config.toml
n_mels = 40
lr = 0.0014
final_lr_fraction = 0.01
weight_decay = 0.2
Rows from block 7 of a small CTC audio transcriber, named by matrix and row number. Rows with one number belong to one channel. Each number is 50 + 10 x the weight over its row's rms, rounded and kept within 0 to 99. All counts start at 0. After the name is the row's rms in percent of the matrix's.
Before each channel's rows are labels from the 100 clips, of 14848, where the channel reaches its largest size: "strongest on" is what is common among them; "loudest" is the band of the loudest frequency at the time of the peak. Only what is clearly more common there than usual is listed. The data: Morse code for random letters and digits, with fading, noise and interfering tones. In brackets: how many of the 100.
# filt: filter width-3 conv, dilation 4 (model.blocks.7.filt.weight, 256x256x3, standardized in use, each kernel summed), inputs 192-255
# gate: gate width-3 conv, dilation 4 (model.blocks.7.gate.weight, 256x256x3, standardized in use, each kernel summed), inputs 192-255
# out: residual pointwise conv (model.blocks.7.out.weight, 256x256x1, standardized in use, transposed), outputs 192-255

strongest on: speed: fast (61)
loudest: 500 to 1000 Hz (61)
filt.16 117:50 57 58 58 49 70 69 43 59 46 59 53 41 56 55 56 34 61 56 46 44 56 35 51 60 40 52 35 55 58 45 76 44 73 49 48 47 61 39 45 52 41 60 43 54 49 57 43 54 68 56 54 61 41 41 43 39 80 60 32 48 45 41 65
gate.16 122:57 60 34 64 43 47 36 54 35 67 29 58 36 38 51 31 50 63 57 47 47 33 34 36 48 50 69 46 46 46 43 51 49 54 42 45 58 47 62 56 60 60 63 70 49 40 45 47 49 51 41 55 61 50 51 62 74 51 46 64 61 31 46 54
out.16 125:51 59 37 55 49 57 55 64 53 57 41 56 56 52 56 49 52 40 59 55 38 54 68 42 57 55 62 42 58 62 50 48 55 37 47 57 58 74 63 40 61 60 49 56 64 57 68 63 37 61 46 44 44 69 61 70 31 30 43 33 46 50 58 52

strongest on: speed: medium (63)
loudest: 1000 to 2000 Hz (35)
filt.128 104:42 68 57 72 48 62 43 40 42 59 45 47 66 64 49 46 58 39 46 39 69 35 32 51 41 43 38 38 44 43 65 64 60 46 28 54 69 66 54 48 45 54 47 62 51 56 51 68 52 47 47 48 81 51 64 52 76 46 65 53 65 58 47 45
gate.128 150:42 42 50 48 45 57 68 54 48 71 49 63 49 42 67 45 27 59 38 36 59 59 59 45 53 60 52 65 54 62 30 48 34 68 38 31 42 38 38 38 45 51 59 46 40 48 58 40 56 55 44 41 46 46 57 43 53 66 42 42 51 41 35 42
out.128 125:59 50 44 59 55 62 64 54 53 56 49 52 53 57 48 51 39 56 41 50 28 76 54 55 35 56 53 51 55 49 47 40 41 64 38 67 43 39 50 37 52 49 60 51 44 41 59 59 50 61 46 50 31 56 44 29 46 41 48 52 60 26 48 70

strongest on: reverberation (56); the character "5" (31)
loudest: 500 to 1000 Hz (68)
filt.151 084:63 58 34 46 52 31 45 63 59 37 66 49 54 36 68 56 34 35 60 65 56 46 45 57 48 49 61 39 66 44 42 40 61 44 38 48 38 50 46 39 53 53 45 49 55 43 34 34 46 53 45 47 51 36 63 35 73 28 44 79 51 50 41 56
gate.151 086:53 42 68 51 48 48 50 39 46 65 38 50 64 40 50 42 59 65 43 53 77 70 64 58 55 48 59 44 40 43 29 56 54 48 45 45 64 46 48 41 74 49 57 52 32 36 56 42 45 52 43 42 41 48 65 62 16 66 36 41 53 50 45 41
out.151 089:44 44 59 61 46 62 54 56 47 52 47 34 51 25 56 37 62 40 45 37 48 71 32 37 55 55 46 60 35 40 43 49 47 53 63 63 40 38 44 58 43 50 40 46 58 60 45 51 46 58 22 50 45 33 47 51 44 53 59 49 38 54 50 34

strongest on: tone: low (69)
loudest: 250 to 500 Hz (54)
filt.12 111:46 50 57 63 54 54 26 50 50 44 48 54 56 39 48 32 37 44 44 71 56 66 64 46 53 46 50 61 70 55 43 33 40 72 53 38 66 44 49 47 45 48 61 37 53 49 46 41 78 50 54 52 61 67 39 41 57 61 58 57 48 31 51 54
gate.12 098:41 52 47 38 75 57 45 59 39 54 52 53 30 39 28 51 50 57 33 44 55 56 47 46 47 38 73 67 56 49 54 58 38 42 58 62 43 52 39 51 42 58 45 50 41 38 53 52 53 39 53 45 28 47 42 50 47 58 50 16 47 37 53 52
out.12 088:50 56 51 38 46 63 65 63 38 45 56 42 58 48 49 47 46 26 45 46 59 60 54 54 43 43 36 46 29 45 43 60 35 43 48 59 42 38 50 45 71 65 34 42 67 66 64 60 42 60 42 59 51 49 41 52 38 49 51 43 58 53 53 44

strongest on: tone: low (70); speed: slow (62); pink noise (45)
loudest: 250 to 500 Hz (50)
filt.98 104:39 49 53 59 58 48 37 60 29 64 50 38 58 24 41 34 44 38 39 53 52 58 52 61 43 62 55 49 69 43 46 47 60 37 66 48 53 59 49 55 45 52 51 50 48 56 62 60 33 33 45 49 33 49 47 51 65 50 39 61 50 63 52 56
gate.98 100:54 50 41 40 70 60 36 58 47 42 72 52 45 31 47 45 27 55 40 59 59 72 67 44 39 47 70 64 60 49 40 33 36 61 53 57 49 31 46 40 43 49 48 57 52 43 52 45 61 38 51 45 56 47 37 51 36 35 48 42 64 28 51 56
out.98 091:39 82 63 41 36 48 45 44 42 44 59 38 52 54 53 57 42 72 59 55 48 69 50 53 45 52 47 38 69 59 56 45 37 40 53 47 68 30 51 53 30 51 43 65 60 55 45 55 64 44 71 54 45 37 51 38 48 53 37 72 34 43 44 59

strongest on: speed: slow (62); reverberation (43); the character "k" (29)
loudest: 500 to 1000 Hz (76)
filt.239 078:50 54 73 60 35 42 52 43 63 45 57 58 62 65 46 43 71 51 52 62 56 46 52 41 58 59 67 46 42 51 42 59 64 38 63 54 67 56 72 52 50 52 41 45 50 55 46 60 52 47 39 48 64 50 53 57 50 30 41 43 52 49 52 48
gate.239 086:42 46 53 36 59 54 48 34 50 56 49 55 63 48 36 47 34 53 42 47 52 44 45 49 47 54 64 43 47 44 38 41 57 41 48 50 63 35 48 43 72 60 53 56 46 41 58 50 65 40 57 40 44 48 34 55 49 51 63 46 57 43 46 45
out.239 093:52 42 53 46 56 45 54 57 55 58 47 51 51 55 64 56 66 69 47 59 50 47 50 48 42 50 38 32 47 51 52 50 47 57 44 39 37 43 49 37 44 37 69 44 61 59 39 53 61 73 39 51 57 39 63 56 49 72 63 57 38 53 64 52

strongest on: speed: medium (71)
loudest: 1000 to 2000 Hz (36)
filt.242 079:66 49 45 13 37 39 63 70 52 49 66 59 56 52 57 46 43 48 62 61 53 58 52 48 54 54 49 46 50 32 60 46 37 27 58 35 24 54 33 49 44 44 52 45 37 44 47 56 37 46 47 54 44 43 38 49 59 39 48 41 52 51 45 34
gate.242 078:50 36 41 58 52 55 50 45 46 58 59 60 46 39 39 48 55 60 50 51 54 44 64 42 61 29 76 41 40 59 52 46 59 24 53 42 51 51 53 36 53 47 31 30 30 36 46 48 33 58 48 42 44 50 42 57 67 39 34 36 49 40 43 45
out.242 091:54 49 62 63 26 50 46 50 64 47 49 45 55 57 39 59 64 53 47 45 30 56 46 61 57 52 46 38 62 49 50 45 53 55 47 46 48 65 68 61 62 59 46 43 73 61 48 56 47 46 48 60 65 41 40 41 27 62 52 68 56 64 51 55

strongest on: speed: medium (63)
loudest: 250 to 500 Hz (32)
filt.122 079:52 52 42 62 47 68 44 40 43 56 48 54 54 52 51 32 41 34 37 65 72 44 56 56 71 34 47 43 44 48 42 46 50 42 48 62 39 30 57 48 56 52 54 42 49 47 27 53 56 60 50 76 64 41 62 42 55 49 63 59 41 56 48 52
gate.122 066:49 39 57 62 55 48 49 43 46 60 61 49 77 42 44 52 24 55 45 48 48 59 58 57 48 44 74 51 57 46 44 60 48 62 45 43 49 52 44 52 58 45 42 33 48 49 60 59 49 44 55 21 48 56 41 51 36 45 50 46 59 34 49 51
out.122 083:40 49 66 46 64 51 48 42 41 52 61 56 52 44 66 49 53 52 40 65 32 47 64 72 46 48 71 46 65 48 61 49 36 58 48 43 54 24 42 30 69 54 66 61 46 44 43 52 46 41 23 56 45 27 45 47 53 50 42 33 38 43 45 51

strongest on: reverberation (55)
loudest: 500 to 1000 Hz (60)
filt.249 097:45 50 71 53 44 52 47 59 55 35 57 52 22 60 44 54 67 67 44 63 50 54 34 51 51 30 46 50 45 53 57 51 36 54 55 52 57 71 71 69 65 57 48 49 71 67 61 44 46 53 47 52 46 77 33 56 41 53 54 50 60 60 51 54
gate.249 098:44 57 52 54 54 69 60 34 47 66 45 48 74 41 42 42 36 42 55 47 56 42 40 43 37 49 69 51 51 46 64 50 54 39 47 54 40 38 42 51 48 44 41 46 44 39 40 62 44 60 45 43 43 42 51 55 43 64 59 40 50 54 42 50
out.249 100:39 52 46 46 56 64 37 44 66 45 35 44 80 51 51 50 53 50 58 51 55 45 46 57 51 37 38 52 50 55 34 30 59 50 45 56 41 45 41 46 47 55 59 49 49 48 65 57 51 64 64 66 44 66 55 49 52 48 51 61 51 30 43 37

strongest on: tone: low (71); reverberation (34)
loudest: 250 to 500 Hz (45)
filt.255 082:54 48 49 37 49 38 60 71 56 48 56 55 43 41 43 53 59 51 47 34 65 43 38 53 43 39 54 40 41 48 58 59 52 70 53 61 58 59 59 63 34 50 50 61 56 40 63 56 57 46 56 64 66 46 51 49 44 45 70 51 57 52 60 63
gate.255 088:44 45 56 50 51 70 52 57 34 56 48 61 65 44 50 37 45 63 50 72 55 59 35 37 61 44 64 62 38 53 59 64 45 43 57 55 33 44 45 47 41 57 53 44 54 46 51 32 61 41 49 51 60 42 50 42 40 53 50 53 62 40 44 46
out.255 097:57 44 41 40 43 50 50 47 49 52 62 60 49 52 58 38 43 50 43 60 33 57 54 52 67 59 53 60 59 64 36 55 46 53 26 57 64 48 53 63 57 52 50 50 59 36 54 47 50 51 49 34 50 48 51 37 50 42 45 46 53 58 42 33

strongest on: reverberation (68); mains hum (47)
loudest: 250 to 500 Hz (43)
filt.196 079:56 57 36 40 59 37 44 34 58 57 35 65 67 55 60 38 56 55 59 53 65 55 27 61 58 40 38 44 44 54 45 47 49 42 26 48 44 49 50 32 48 42 52 33 52 55 36 57 40 31 58 43 39 27 59 63 69 40 62 55 48 45 55 37
gate.196 071:35 62 33 60 47 50 33 51 53 63 51 52 45 37 49 41 59 49 44 60 60 63 48 57 44 38 57 57 67 47 50 42 43 53 68 50 60 69 53 46 64 46 26 49 41 39 51 49 56 57 46 45 51 74 50 49 35 49 43 52 55 62 53 55
out.196 089:44 37 69 37 52 58 39 63 57 59 42 42 49 49 50 58 59 38 49 65 45 62 60 44 53 39 57 55 64 68 39 63 50 51 42 42 51 64 42 67 51 52 46 55 57 32 22 55 50 53 41 61 42 53 49 48 35 62 40 49 56 50 47 43

strongest on: speed: fast (81); white noise (49); thin (high-pass) (36)
loudest: 500 to 1000 Hz (60)
filt.5 076:51 62 35 41 46 56 57 41 47 58 42 48 45 44 45 65 30 46 53 28 28 42 22 41 35 45 55 68 46 47 47 58 49 52 52 43 44 49 41 52 39 55 45 50 51 38 54 58 55 45 57 41 49 44 50 49 46 40 51 61 55 45 63 44
gate.5 076:42 59 44 65 57 50 54 37 52 47 54 49 49 62 40 48 33 56 42 38 55 49 47 53 46 43 61 34 66 56 42 67 55 68 68 55 61 55 54 59 45 69 56 47 36 43 49 56 57 40 57 34 39 66 48 43 41 80 57 44 62 63 46 58
out.5 090:51 66 54 57 51 58 31 50 43 49 59 33 41 56 35 39 40 59 67 54 37 28 45 71 44 70 46 33 34 41 60 58 62 50 24 47 47 43 65 48 43 53 59 40 60 60 46 31 42 68 55 53 70 48 56 43 42 50 58 41 50 53 35 53

strongest on: speed: slow (83); tone: middle (80); pink noise (46)
loudest: 500 to 1000 Hz (89)
filt.77 092:46 69 49 55 42 50 50 46 59 46 55 56 44 62 42 67 43 27 49 35 43 60 34 56 32 49 37 44 47 49 73 64 49 53 70 71 55 62 50 76 48 59 56 58 49 69 56 59 37 39 52 70 54 63 55 53 49 45 54 48 45 66 40 40
gate.77 083:60 35 30 64 62 57 46 55 36 65 61 63 31 47 51 53 33 56 58 39 59 43 54 55 52 37 67 21 60 51 45 53 62 68 44 58 55 48 45 58 44 48 51 58 50 24 47 50 40 58 57 38 71 50 50 61 47 36 52 46 56 38 42 48
out.77 087:46 61 57 42 47 46 44 61 61 47 49 57 56 43 51 69 40 52 49 47 51 54 49 49 59 62 57 38 47 60 43 41 48 41 34 29 56 56 50 43 44 33 56 57 42 37 47 57 56 49 63 58 54 68 42 41 44 68 43 34 38 50 56 47

strongest on: speed: fast (73); the character "6" (29)
loudest: 1000 to 2000 Hz (38)
filt.178 103:50 49 48 62 62 44 50 71 59 49 57 57 27 45 49 53 44 49 51 55 33 51 53 47 54 55 72 60 49 53 65 65 39 40 62 41 74 46 54 45 42 53 46 43 46 45 53 41 54 49 50 44 43 44 66 54 41 44 50 49 53 58 56 66
gate.178 112:49 29 57 39 45 33 53 18 41 60 38 58 46 42 39 44 40 46 42 30 46 46 36 42 60 52 51 51 19 47 46 50 68 53 59 45 48 44 45 39 43 52 53 44 41 41 55 49 29 44 45 56 33 52 58 57 50 65 47 44 48 53 51 55
out.178 097:43 50 45 53 52 54 71 34 64 38 56 47 52 58 48 41 45 55 34 55 52 49 33 52 50 40 56 78 41 38 45 53 41 51 55 49 49 42 48 31 52 61 51 52 55 61 54 59 49 64 50 49 54 52 40 49 39 21 34 59 54 29 57 34